Weights of a small CTC audio transcriber.
Training: 7600 steps, batches of 512.
Data: trained on two synthetic voices taking turns or overlapping, over music, noise or silence, 149.4 epochs.
Rows from expert 15 of block 3, named by matrix and row number. Rows with one number belong to one neuron. Each number is 128 + 32 x the weight over the matrix's rms, rounded and kept within 0 to 255. All counts start at 0. Numbers have three digits each.
# gate: expert gate (model.blocks.3.mlp.gate, 16x32x128), inputs 64-127
# up: expert up (model.blocks.3.mlp.up, 16x32x128), inputs 64-127
# down: expert down (model.blocks.3.mlp.down, 16x128x32, transposed), outputs 64-127
gate.1:108121146172103154150111150065099116058102130110101141130117119080114069146178170130173112152178158080153110112199100120130150132120138193101187151120134155137170131135128102116144129108118113
gate.2:151155095149145121052104178151159141176141192112119112134106138128138155145122141141117082104112111090138129177140173137189145106115183195117156123163123152158140130064105069128181101149126233
gate.3:089107126128109204150099095042093136109132136161140184127108121198133106058158161130112130172138148115093092159087140158135168120156124129135115084141094126131114092124131105118122127090138187
gate.4:154115115108157141138142211129118119193081190100076147048158116130147158153158105142142137093086133105132150188081126153129099208146124118134109125113119089096088131111141117125127146097130080
gate.5:108138151141092181161169076176125133099097121086124155115136137154178120117182146079119118111095089120088126101152125187194052190181119065159130160091111125047098174145130142135140123116142153
gate.6:077163104134101169171060146163144128132183148148109179114081133090083109139080115160060075123135137109205145159087050108118116111115103091085162107144105151142117143078143167073152158161125113
gate.7:119173159130114136160143062174119151187147068074098146175123133111103141103146121082117146113150166208168123101179084148095166117175167132148104106148147130144125158183162134165194145108126090
gate.8:134178125155084104108161132131176103155105161112140102126123137112100096141156123119130156135104125137112128069153189097095107119139193095121151140171112099119151148138186135110136147093127103
gate.9:064135106183176199130140114109121145141159120110179112100119155095154115167135158136139172100076081134134134134168159081077147066188071140174111151108131166138144116109092169112186136125130069
gate.10:128116113120081164087066122131132074094162100168190093119143138111089123072122113126113087109093139162120129100127095141077134126154088185168100134125109150140148116114102112153153176183141105
gate.11:141120129086184117150149148172168179064106129073154171139111135115073150134133075123096122109158111109183137182098065109105119165131081100122126124092104125140160179104141111144081124162125119
gate.12:156061044158176152112132170087133114117153157105147163163102131086169154100072155118094187138141076126174135118108207131178112082159164098135108187129112120109075129144110106118132144121130130
gate.13:101167101125151172086075071129139181114148136137065099182060138074123067113085114102113136091101119183154080116149143121119094117150197111137100174130107163173149138141138226082131128136124123
gate.14:126135162065113125128112116159117130123175150144073128138128140103095103155113109125123099109143129119100095154109065118141046188112138112105130092077118109112125139096161116105159138164136126
gate.15:135147071116152168125093127149138069130077167181127094070112124116144165127112143144121158061125179120178126079116134136073115223087114171154081121088085140117151093114119133103107140097141150
gate.16:154169175070038166130144202175158161118116161080127126105156119150025156192128094132162114099107104163110137094128100183168111181080084154124147137144181129115082139108144121083084132144132147
gate.17:176084119103082152180036168085142143157074131137177075114136130159130116139192168130227133057082120127191091031120129194124111152168149119206100139111146133146068151181062100119134156107126117
gate.18:095157151153078138129170105147150134118133108136050159193116127150132055108088115137180109089126110180136085147086152195178219080124122120079114119168165141096124109136129126130102149155126118
gate.19:140116110203165091101121213170167139098113167110154160097098130104122147145089146143100114128122150076112145135144143125153189092147185192126107147152139105115097097115164125136144167156121133
gate.20:102167124108156110116170082095178161148137164105131069107164131125127146163144128144112136124105094130071126155155091090189117162118158074100139173154099171119172108118075075117084103122133141
gate.21:125105153166177166200082159151084111135108142129096138132140115125092122149210092077131143104150083133135151181125129151103151140170107132164109137085176179116118167147098177151145150112122166
gate.22:110126136162164131142100155103177062064091174122118095112150119076148082174100106149095124090106067139136112110111133189094175141139142167196140103085156134165160139142089156096099135159125125
gate.23:087146114150114153153115072127120127118137097126135164107130127165088171106157122144105071124163128141089116111101097166124128147125124152184166056135159109118153114122158153107124161153123122
gate.24:075194199133130087121114104161163150097153144068099127121082147123177139158048142086115136152127121102101099152127104123111188161119130107196126207162135133162094150104094211132132110150122069
gate.25:158156152138142182161158175164200118106138086128107114159127145080080103037112150085139085137133098092075142170199124146141104125056123130084141205161093149076081182131113147168087141098132133
gate.26:141188086175208126121104202122142105101138157098156104109144127086193089102083124158093139128145127089102138165082181135167106116180122118139069155121086203107098121091109070144188094126141159
gate.27:149086152100101130108061086123125124179101092136150169134117164119090156089178129115128158060166119145113126090154174137094117119156090194129110104101110129112145116153104113145134127069125140
gate.28:175104144133121106158091099165079198086160111112097148110116125090164143151143116144107100117163137162190073136092108187159179144147143169134118108097153113107095160173093123159082131135132098
gate.29:082105143189106168139142154153170119145070161074121126166126128155114182104216178141056134159114092125088152107175121144111110142146126167147153095142118152121072165132123098123072147106134143
gate.30:121134158061126117131117177118114090154116145133061137115114116138115117166122163123152085145105061082100085163132100189128122168097110142108137048118186104117136155107106140129159176116121118
gate.31:098144130122081122139123103108151033098146086100118130116124122089100093079082127204107130198138138165135108085128104182122131097100072131151174093118186101166155130140123094106127148126137142
up.1:183147143114182063098121114223165142156167141144132104081155144181112135108127099112145181116119099145110134137117129070093158168121146141174085175107122155160088182142158176124090111138120186
up.2:071156099145143169054128141171175128143121116114200113119117130144170164150106087127080102130112114088132120170192130137143148170134128153160135129122097168155142110085148099107124093184137191
up.3:086116128149084171096161101069137126034161135162173130055135131105101131098074138168103101183149201139132099123163131180146176169099089127141121135166077153127110111068187131088097140157134136
up.4:149071110098128096137104192191112118155114155113107100086136119116122179164134145141142124076139135147172112207100117164106120195144137152107124111111120084096146128127159115156149140139123069
up.5:185182076156051104130169140124110122105103117135142153127122115168194130096055127071135117125102080107104119112066167150201128157149125117142197120105131093098117162134055096074102131218138144
up.6:150139099095116078179106129067157162115166110172167177092136127090134147160190111110091113120143134097176117156111123108106165107103098144145164168083112130104111193105164103206144187159125138
up.7:074223164126066136136174123143155117124118063059121164144165125131096056152109142097110147137150156136108163128159075104187144179157132118137123216113160167025157126184142136155109141106131080
up.8:139072112102126159108132147100149124150106149142207153087118134142150161096120117143132136177105080133130121113104082131086170105113157052067143096187160132106106166088183139125155168096117131
up.9:122112176087189116095178080136135138144199101078163100086117124083131191147168171171140140170088098126090149091145091129141110101181159112122161177097172126126150131126119147165154161145112101
up.10:063131140094132148111112133134136129155105137131163077134174107172117135148113156153128096116129098130066116140123129114173121184097110133104136124135178168103157107153096182166109154102124129
up.11:163070123143055136153132134210090119125152102140123103134149136128133102140129117108123088154126113146145144149102141123151160160137201112148119104106148109170108133077112160125156115120122156
up.12:115124090129162100134070153163050167103099120096152129148122130101173115117075130137099090128136091103187140166105114170165189186154191130097162112154152095128189175127129139148130126165110126
up.13:089081156098115123118100195154115028124131171139106115137106141156120227167120134121091143159114135095114164171177114179119119158097092144135110099120110103136132075097139116135150102145138148
up.14:130078106171118148171141151093143118081134177181150144065095119139121146093192153121112119112104129114138154068151117195164128113124133132166083129094187107147099151108110164119075150124142131
up.15:091065127085122104148107145139164097148070146191139151095139129121063099070113116090135137121137166110135119123174172099123145115090168123142145150148085164128097104161198180089141142126128085
up.16:058153093132159075184108115151075134127151079114167146102160112137131089153184062089113118128137122107111146157121177089146146179191146061184147118039092125106206082150154101106132142081122106
up.17:171116180142100147159152112132150087157106126065126145189150112167101030103165150123197121125052091107141127085132126126118140144129156157148104184196183091138124117147091089141101187136125182
up.18:128059152098155105206101149099059142166129154137100133157185128154135078142106093116084094166137096087098147145116093114108116151107164135112147130185147112087167165120145140102124187121126142
up.19:167104150104111139210188098059185131175149121104151153163131100142154087138231179132170148161103079124162120126123159116141071040120093097092158110168114131072159133099142145130153117107130150
up.20:111118174198148140079116171171093126127086145193092158093193111131151107104154106116155138131104137198143152070131097148135140139158125092130121059102152140146092098148139190140088091136124099
up.21:153101121082155114144178140136125150219135131136103098126084129108132070119153157113178114143136165141161105066119172128148152102140211116106105145133122081127062138119115136146141166060123121
up.22:108116141141138177131117152147109153128164158177137165169125122102173077132112153107104086112181176177150131195139116055175153092113126215143139130061127132116111145185121131155116088164129119
up.23:133176139120097097114160127180114202137162130113087112191090121143124078167122162136170158099110145168164112121202148115132088124149134124101148125106189106168072154167110084163159079111129128
up.24:147162113067135125172104101107154134102154124191120147140101128080073156141148158134142129138120101090048119139165154151145125129184131100156110106201096155119186146087161123161127098145134106
up.25:149124118087174210114087137139151154111092143176170155164152110117132147052132135089103186124092145110190160148121140113111130107151087164110084111094107173110124109142123059119103197046132154
up.26:113167175102134111136122064098124178145125100108072132079105117098109080096162109172141135147150153083186140103095109140128126128147181169139132094174177102166113128066144164133136098140148128
up.27:105198079167121157127197132114109119172136179067069143190135110158119112136130131091176119126175103129105101176123119068121130094137146119104129130189112120065134116100157117133108096169117143
up.28:165115179090140146098104127146141162146140158166121132120101131079181149167116130099153120123127134115145105139088068119119075148122117143120084144177103160146122136076076194152091114130129148
up.29:105213114119107113139145153120086197137141094193155129099148119088115116111066087148142100161173159115133141132148106137089130108134075121147127103091117130098189111161112185163122128134124072
up.30:139191157082050120136103130163131146136103166119120162079163132138130096209088124111188139144131112099112154160170144053151125166112093130122137091041084117100107121128124106127142131122127115
up.31:110067141141148149143151136166064190103094168111114097129107134128204145082115126141111151131143120201162122124125130134121096077160081126105105167161071120135162163171073160165047085099134066
down.1:162095143061172153118162102175128181109062052099181136120108144110096107169111159152154110123131175148123143194114149093184126116092118125111074082029110092105096150083101126107111169166123107
down.2:108143047159088096117087075131118126107176118111103144188119119175131108122146107143158126153105171192124212117122128179125093131122046132085145055141098152086186182146171147119155075145146114
down.3:121094146126213135132086110125104106133103130158096117148117142142135121075117125204094093064126120115136108119179143117093160135172173089126132104111158085179120139126130138170174120089139143
down.4:121098141131124155165117090113101101105149167186109164144100128142136133045139088094110150102173128096125108106111071114119146150132136134094120119114125131217152090135105130119120145084096099
down.5:123117142134169157140180130116149140188172100154104112073115193087145153147122099155130106091191114081133122112112097094046157106137134100123115109151089094170090128116151082127124171110126138
down.6:146137087159141159151110157145135113161123154155068189150096118150104094211109147086130113098115165151167127138138142146157099118113156123152156124101185172181154141153129121140119082126082124
down.7:176137175118149119149098157123100152137085134142068105127120145102129145101150109137118099064126100149121130134115081180103101101152073109181148103059141120156112159164145126140169086186165084
down.8:127090134097127099126122131163096172119186097109083125108137163148142175090142108078091144077208132131095162174070102098059119135163096110105119102140078114201125118131124134131155138128147132
down.9:086140129166101112134118121155162123148106091131164142090194138076148150089146071146107201134125078187139086130096128088136116094098111152120145132042103142095134170162135111164111143177096157
down.10:140134154116117066146093135154136128162137157202121125117157121108153131058109098112180147103117113084104112101114127157113117115144122124102183152107155155087114156111122141176111084073158175
down.11:077111199162200138148153126099151070157147147174106128118172095127134033187087143143125118113125078140108179072114143144117123102158069147149119166105122185165110091098090087127163135146112151
down.12:123191119170134081098183160132130209144155164111114101109179139080189075179172164140176106119087072124156145146159151121149122122125107122119132119046096118155123124104090140122087131143134177
down.13:126127138155142159078108111156129124127126081066139152132131156106143158078100180127108109130089128116107125141149119128114185116131140116108094083124089161093113109148138084118144149106113111
down.14:124151181116113110143105126147096133091140132103144143146145140106144092153140132178086087144125130101146117186154089196178121173104177154132122136145130144095186119151121107141170120086122110
down.15:145144112140143124127144114075157094139082181115152124146172150088102088177144157192147151119139117189135087095060151084120148175133122143096122137097187102089129108039120108119050109132130148
down.16:105143140096101102122179123136117102171139096090145169059117152119156178097079145092095123098163117128136167140187112165113122126128181166139119145128094115205175152108131088125161113124113157
down.17:195152132030154096135106158149128092131085202141103136138123067119116185093120091081118170074106098153125174116077128144102085158188134140147136072125123100157202151167082128115173085208104172
down.18:140112059170103116133082084192079166092113092161128137129072148103085113108134134147152117109097139153158110169111113123157137143078134143155124152129123130160106133101139159131157140105093101
down.19:129135107155124129088127130113109089135063093169085138118180165058071153090192130149133171167109084178111113106118151197092125088113116147022131112093103150134130132098152131142081107138154100
down.20:110130138159122129123135133108132125103152098113120141132136101088122198187125125135110174184126088174143039146123142084121135117078142145134152123113139102069162137075094127178062132140120135
down.21:160135097169147143160061147157122069072122142130058086138176149151139155090090154123096158110177091152139103132161089177081129158104168118122183103157121145140110143151092131165175104123127127
down.22:194077146071166115147106101177063105128163176158155168116145125156118149080176091106126158121173129065118139156154083141077101127138147111089116082201132109183134103134124066135108130078129146
down.23:059134050147107120081121099113147143169098112077130086077104084101108147136104124147141112184150097115192111134096160109132198165105143101180084161109148156116185149127116150100121136128109143
down.24:150103151163162139105200099096169123104093075066171072123149162146098106161153122106173094115152176088157161116155121102079156145049187148127139093070123125123094122133104139166134081114131150
down.25:105156121140175169152125105137112135116156094125102091085115125185109151100022162129089081168135146124113179131175119125108139147021150072115080152178120158091182149084143132173173153071102164
down.26:125092073122116129164106154145085184116201108155120127139110124112108118108162121194115152137099123185104135152096068119119137161161168095106121119119146102182135095083095152178124149091140118
down.27:139154222123090095107122081110133149145142091116103140112125137099100127125139161187127106155064151148137167089107157146165137106140141133104195140191128131127049108134086122159148154103147076
down.28:096119131191162123150122174126134101104128128126123120127142162125125102132122151162159145127143120098125152100177079057150104063122135131137187140098094168190117104121148141105135149114139140
down.29:132123168133165119096088131157137146136096081122124191064122156126125204129126097096070140133094135150083131098152083170165144167169120098118144121167112105156129134153137114122116080185124114
down.30:173093125168133101127142124094124160114184100110125162176142132082173186078156147135080137116166111144082090132117082144083111078145131162127150123202155124094137137133143121176125115105151105
down.31:123167101094202110124154098145146140151137124144039119124169154116168174128135172155155106101152124130112184147160130132129131190155145094065070092154064123120111128108130130107175156149083118